From a checkpoint of a small text-conditioned image diffusion model.
Data: trained on dead-leaves pictures: piles of overlapping shapes, 72500 training examples, 12.6 epochs.
Rows from block 3 of the text encoder of a small text-conditioned image diffusion model, named by matrix and row number. Rows with one number belong to one neuron. Each number is 200 + 40 x the weight over its row's rms, rounded and kept within 0 to 999. All counts start at 0.
After each neuron's rows are labels from the 100 texts, of 14976, where the neuron reaches its highest value: "tokens" is the input token at the peak. Only what is clearly more common there than usual is listed. The data: dead-leaves pictures: piles of overlapping shapes. In brackets: how many of the 100.
# fc1: MLP up (text_encoder.blocks.3.mlp.fc1.weight, 1280x320), inputs 160-191
# fc2: MLP down (text_encoder.blocks.3.mlp.fc2.weight, 320x1280, transposed), outputs 160-191

fc1.376,218,250,187,203,212,231,191,148,234,215,262,205,256,131,220,236,165,220,249,202,190,218,163,160,248,131,216,145,123,199,170,159
fc2.376,235,239,148,205,178,243,173,159,213,218,227,220,170,141,155,179,204,265,188,153,125,226,240,149,191,99,162,143,283,135,203,212
tokens: "colours" (100)

fc1.624,226,255,189,176,197,147,174,222,143,171,251,163,257,152,239,173,171,141,142,184,226,253,157,179,154,195,240,168,241,249,252,117
fc2.624,214,144,177,188,244,255,171,191,186,143,201,247,181,260,234,232,197,105,239,177,169,159,222,203,195,292,234,234,184,168,212,193
tokens: "dark" (100)

fc1.208,199,171,179,233,193,186,225,186,232,218,273,233,256,208,151,258,156,220,158,235,235,230,191,242,214,234,194,168,270,180,235,161
fc2.208,260,144,235,142,264,166,162,201,127,196,170,239,246,225,172,177,186,190,152,185,204,156,241,143,220,227,271,181,181,242,220,195
tokens: "pile" (100)

fc1.763,153,227,169,157,227,214,213,260,181,113,265,178,222,154,174,195,220,188,195,192,225,185,200,158,206,217,184,256,186,192,173,196
fc2.763,206,245,191,136,196,216,175,163,261,174,282,255,141,244,183,194,145,275,281,219,147,207,185,205,237,172,196,207,210,283,261,194
tokens: "small" (100)

fc1.94,276,276,169,206,212,228,205,243,172,206,186,184,251,205,161,233,217,256,151,216,156,234,143,225,156,187,198,236,164,227,249,185
fc2.94,245,163,233,172,253,160,181,226,155,177,127,237,188,195,175,147,200,163,207,194,223,235,225,208,243,245,265,243,176,243,223,154
tokens: "flower" (46); "shapes" (32); "star" (22)

fc1.598,210,210,209,116,269,239,191,244,247,239,236,128,228,172,211,143,226,229,150,142,217,186,145,244,243,206,190,169,215,280,106,165
fc2.598,173,247,184,181,141,187,210,155,237,242,204,245,121,147,189,191,223,241,248,176,215,198,246,224,209,132,149,219,171,169,237,251
tokens: "shapes" (100)

fc1.452,170,225,293,177,185,165,237,202,149,115,258,290,208,237,215,147,189,129,236,242,242,271,211,146,216,193,168,187,196,218,214,153
fc2.452,236,119,206,192,252,175,173,155,172,170,119,167,231,216,259,154,173,177,157,158,219,175,155,183,189,253,289,265,172,202,191,158
tokens: "<end>" (71); "bar" (29)

fc1.382,238,235,246,202,225,220,132,209,141,125,218,232,186,180,215,140,201,214,241,222,241,155,252,151,240,178,199,227,159,225,252,251
fc2.382,135,207,240,218,258,243,205,188,204,211,183,218,254,249,252,161,225,196,176,200,166,213,264,195,174,231,268,269,237,147,164,158
tokens: "<end>" (100)

fc1.504,240,276,141,237,133,267,218,228,201,209,277,165,200,193,164,160,184,221,214,143,249,177,219,245,216,197,192,158,180,212,209,192
fc2.504,238,284,146,238,159,196,264,155,243,287,201,214,193,205,206,168,200,219,207,145,173,161,249,236,138,138,175,231,270,249,236,195
tokens: "of" (100)

fc1.582,130,183,221,198,175,162,138,244,220,285,180,231,213,172,219,293,238,257,153,193,240,221,208,216,267,180,148,222,195,206,238,196
fc2.582,253,161,244,174,156,185,215,252,169,229,208,209,264,222,195,204,151,161,221,210,178,213,233,175,218,266,251,168,225,189,248,145
tokens: "dark" (82)

fc1.368,178,214,162,179,191,241,269,185,244,146,146,208,175,153,180,148,167,146,119,135,178,178,237,228,212,157,156,266,143,253,207,193
fc2.368,186,191,231,186,169,225,166,263,143,237,197,153,218,236,235,171,220,222,255,240,225,267,206,255,260,151,195,201,171,209,174,200
tokens: "pastel" (100)

fc1.203,194,142,158,196,154,167,182,195,168,177,156,183,274,121,139,185,217,173,152,154,232,192,248,148,189,167,125,198,205,232,173,153
fc2.203,227,285,215,233,218,210,221,144,179,189,295,215,140,216,178,177,168,225,249,241,182,196,203,181,215,146,170,192,250,138,219,217
tokens: "<end>" (100)

fc1.654,193,187,134,170,217,166,154,189,162,168,162,240,228,272,236,262,221,197,215,234,213,238,238,251,160,190,142,184,220,204,254,172
fc2.654,201,190,184,267,140,225,218,157,175,217,235,230,130,153,183,218,199,182,274,159,200,213,151,132,188,135,180,229,265,216,227,263
tokens: "grey" (100)

fc1.651,211,201,168,229,165,158,254,196,194,239,142,166,245,150,256,196,185,164,191,163,235,200,132,151,226,260,191,245,203,157,139,229
fc2.651,158,176,227,209,217,153,231,185,225,160,237,256,236,273,232,190,133,128,158,225,179,188,190,219,219,159,194,160,169,154,252,198
tokens: "grey" (100)

fc1.221,190,221,187,239,152,133,279,185,223,193,174,189,146,222,186,133,159,253,226,272,182,192,192,302,247,165,174,170,200,201,213,136
fc2.221,246,205,152,187,119,228,219,227,219,264,246,171,187,145,168,232,182,259,225,225,193,200,236,191,212,123,106,201,226,181,200,268
tokens: "colours" (100)

fc1.490,246,159,108,124,229,216,178,244,176,196,173,287,212,131,226,229,180,205,202,196,234,137,243,199,197,233,177,190,270,193,229,153
fc2.490,156,294,208,223,162,199,162,145,183,214,253,172,152,184,165,237,164,208,224,168,190,264,216,156,160,108,131,179,203,203,177,207
tokens: "large" (100)

fc1.131,252,228,159,123,261,143,279,138,238,150,200,257,245,215,288,126,191,197,128,143,214,241,174,198,288,267,255,148,162,231,260,226
fc2.131,255,180,179,220,255,262,137,241,157,146,191,161,234,223,177,196,195,167,161,224,164,170,221,209,208,207,234,170,229,259,265,175
tokens: "<end>" (100)

fc1.562,288,257,258,259,185,183,171,223,255,170,188,240,188,197,161,241,201,212,269,191,177,200,169,198,218,130,266,243,207,150,258,266
fc2.562,154,218,141,229,213,176,205,168,166,224,247,112,225,168,157,205,210,199,201,250,199,225,233,200,163,201,139,180,235,249,224,188
tokens: "pastel" (100)

fc1.253,200,249,203,222,251,204,206,240,257,175,272,179,213,245,165,177,214,275,165,179,139,155,229,160,213,224,239,136,208,239,220,213
fc2.253,242,144,207,207,152,200,167,133,173,153,155,219,241,193,189,189,182,137,251,181,255,161,136,213,169,213,176,181,213,203,253,133
tokens: "of" (59); "colours" (35)

fc1.141,246,202,143,197,202,257,157,195,209,277,177,202,166,249,190,272,211,225,226,156,230,213,198,309,227,166,158,167,233,205,244,194
fc2.141,206,278,219,194,165,186,170,236,178,199,259,231,203,155,193,211,228,238,163,237,155,235,232,204,178,204,167,228,178,204,180,199
tokens: "hexagon" (72); "circle" (28)

fc1.263,233,232,242,186,200,222,198,157,184,156,188,153,230,137,235,137,204,214,170,173,125,146,224,165,218,161,230,216,147,177,220,254
fc2.263,147,140,240,192,176,209,146,203,227,182,143,163,236,226,160,228,228,162,164,232,203,220,193,218,194,252,273,222,169,252,147,141
tokens: "pastel" (100)

fc1.494,116,155,246,168,255,251,214,251,135,187,244,220,168,186,191,126,148,240,119,221,200,199,149,242,149,252,216,157,149,218,217,196
fc2.494,183,170,260,228,193,188,197,131,207,147,154,205,215,196,208,213,184,205,232,191,226,226,247,139,182,240,280,195,237,189,199,178
tokens: "<end>" (66); "a" (34)

fc1.749,118,169,167,199,296,217,192,257,153,135,219,225,149,135,197,225,161,212,260,160,132,256,144,213,208,228,222,202,205,256,148,210
fc2.749,254,207,216,217,140,172,162,122,168,246,221,205,178,216,225,201,238,176,223,169,241,208,158,149,214,232,150,207,140,195,146,182
tokens: "cross" (100)

fc1.605,191,183,198,99,190,255,182,197,241,241,218,198,177,199,203,264,184,265,253,174,165,221,226,248,224,172,135,179,200,197,206,221
fc2.605,223,206,158,183,223,190,178,168,251,246,267,228,156,259,163,178,175,201,165,230,200,179,239,267,261,166,124,220,234,248,178,145
tokens: "hexagon" (74); "pentagon" (26)

fc1.287,188,195,260,189,73,191,292,202,167,204,247,192,175,184,171,151,196,229,167,210,200,199,246,211,247,239,156,136,215,233,142,191
fc2.287,164,298,176,169,104,224,261,227,187,169,214,199,161,285,176,196,202,193,195,230,218,297,241,175,231,260,94,128,247,195,198,233
tokens: "warm" (100)

fc1.688,180,179,231,172,121,191,193,229,258,159,159,259,190,235,188,268,162,177,156,259,209,267,273,195,139,233,244,216,203,203,221,201
fc2.688,155,211,162,194,78,162,175,231,178,217,229,166,198,153,197,209,262,230,158,183,217,255,189,173,195,216,224,200,180,140,145,188
tokens: "warm" (100)

fc1.406,201,206,249,231,209,251,254,263,150,143,180,238,202,162,224,153,111,204,147,204,218,134,120,154,185,141,148,174,212,158,235,228
fc2.406,224,136,161,150,308,164,144,247,262,178,168,190,212,221,209,177,233,143,242,293,165,266,235,148,164,270,218,154,185,218,230,141
tokens: "a" (100)

fc1.397,260,263,244,254,261,250,236,150,239,154,163,201,252,194,201,203,177,204,208,241,162,264,257,180,248,196,276,165,211,219,148,174
fc2.397,138,182,230,144,194,106,259,140,258,246,287,276,119,145,137,230,204,218,257,190,127,166,246,187,210,169,151,161,205,226,223,143
tokens: "large" (62); "vivid" (38)

fc1.44,224,210,241,181,286,146,197,188,154,181,208,286,150,177,215,160,192,184,214,221,199,208,225,233,134,141,259,271,204,155,232,220
fc2.44,188,168,177,269,188,183,156,171,207,245,148,151,248,232,255,170,196,177,242,250,258,127,143,218,206,239,228,183,201,181,197,213
tokens: "pile" (100)

fc1.105,224,178,194,221,134,210,258,131,240,261,241,192,204,183,227,227,174,129,210,218,236,220,232,190,196,141,179,122,135,166,163,173
fc2.105,137,242,201,145,161,222,239,156,154,282,175,257,208,128,168,239,235,195,153,185,154,191,270,207,167,176,222,188,257,168,224,208
tokens: "shapes" (100)

fc1.54,239,204,233,131,242,163,153,219,174,247,247,258,255,194,179,182,210,201,133,122,236,225,216,147,193,212,218,207,176,275,230,202
fc2.54,241,180,204,239,160,176,202,250,189,208,207,152,196,277,194,169,199,164,180,207,162,172,227,209,222,268,177,188,227,154,202,154
tokens: "cross" (79); "tee" (21)

fc1.244,248,236,158,186,166,112,185,203,221,235,198,199,234,215,222,147,251,181,167,144,223,171,164,135,247,217,166,146,205,226,224,194
fc2.244,256,228,246,172,188,209,144,173,194,204,133,171,201,256,259,235,213,157,202,152,257,146,170,171,236,172,269,174,158,185,213,190
tokens: "small" (69); "of" (31)

fc1.609,118,156,173,133,195,139,142,179,264,207,146,226,225,97,162,185,232,168,201,254,206,261,172,263,158,187,231,238,213,257,158,257
fc2.609,220,228,184,194,170,204,245,160,209,164,252,191,246,162,195,239,200,171,239,151,219,166,238,228,175,140,165,202,187,200,167,144
tokens: "pastel" (100)

fc1.279,247,233,184,209,151,166,177,194,186,136,231,280,174,232,198,125,167,236,219,229,249,268,278,266,271,166,230,195,191,188,145,159
fc2.279,202,234,191,163,141,215,231,252,267,229,243,234,119,206,145,171,237,269,163,257,224,243,169,183,223,161,202,260,272,256,184,222
tokens: "colours" (100)

fc1.367,205,219,275,250,155,211,252,133,183,274,138,241,258,187,192,204,173,145,244,231,208,134,226,257,163,172,128,183,225,178,134,209
fc2.367,206,220,173,137,191,228,221,150,258,227,224,197,201,117,165,240,243,229,177,200,195,201,175,154,200,168,135,156,247,220,162,253
tokens: "grey" (100)

fc1.169,186,218,140,148,205,197,195,250,137,260,215,187,239,109,140,174,231,162,201,161,165,174,212,225,207,217,224,185,178,163,175,144
fc2.169,263,186,255,241,265,195,177,200,225,221,140,259,236,250,237,196,185,176,173,193,204,189,214,201,187,222,222,203,204,209,279,199
tokens: "dark" (72); "<end>" (28)

fc1.744,257,206,225,222,151,234,217,228,158,159,191,169,236,184,263,209,255,203,163,216,192,125,134,191,197,205,233,242,253,271,201,246
fc2.744,153,233,148,154,197,257,228,234,253,168,174,266,179,193,170,210,236,77,213,180,246,236,184,191,217,205,185,142,200,116,263,173
tokens: "a" (100)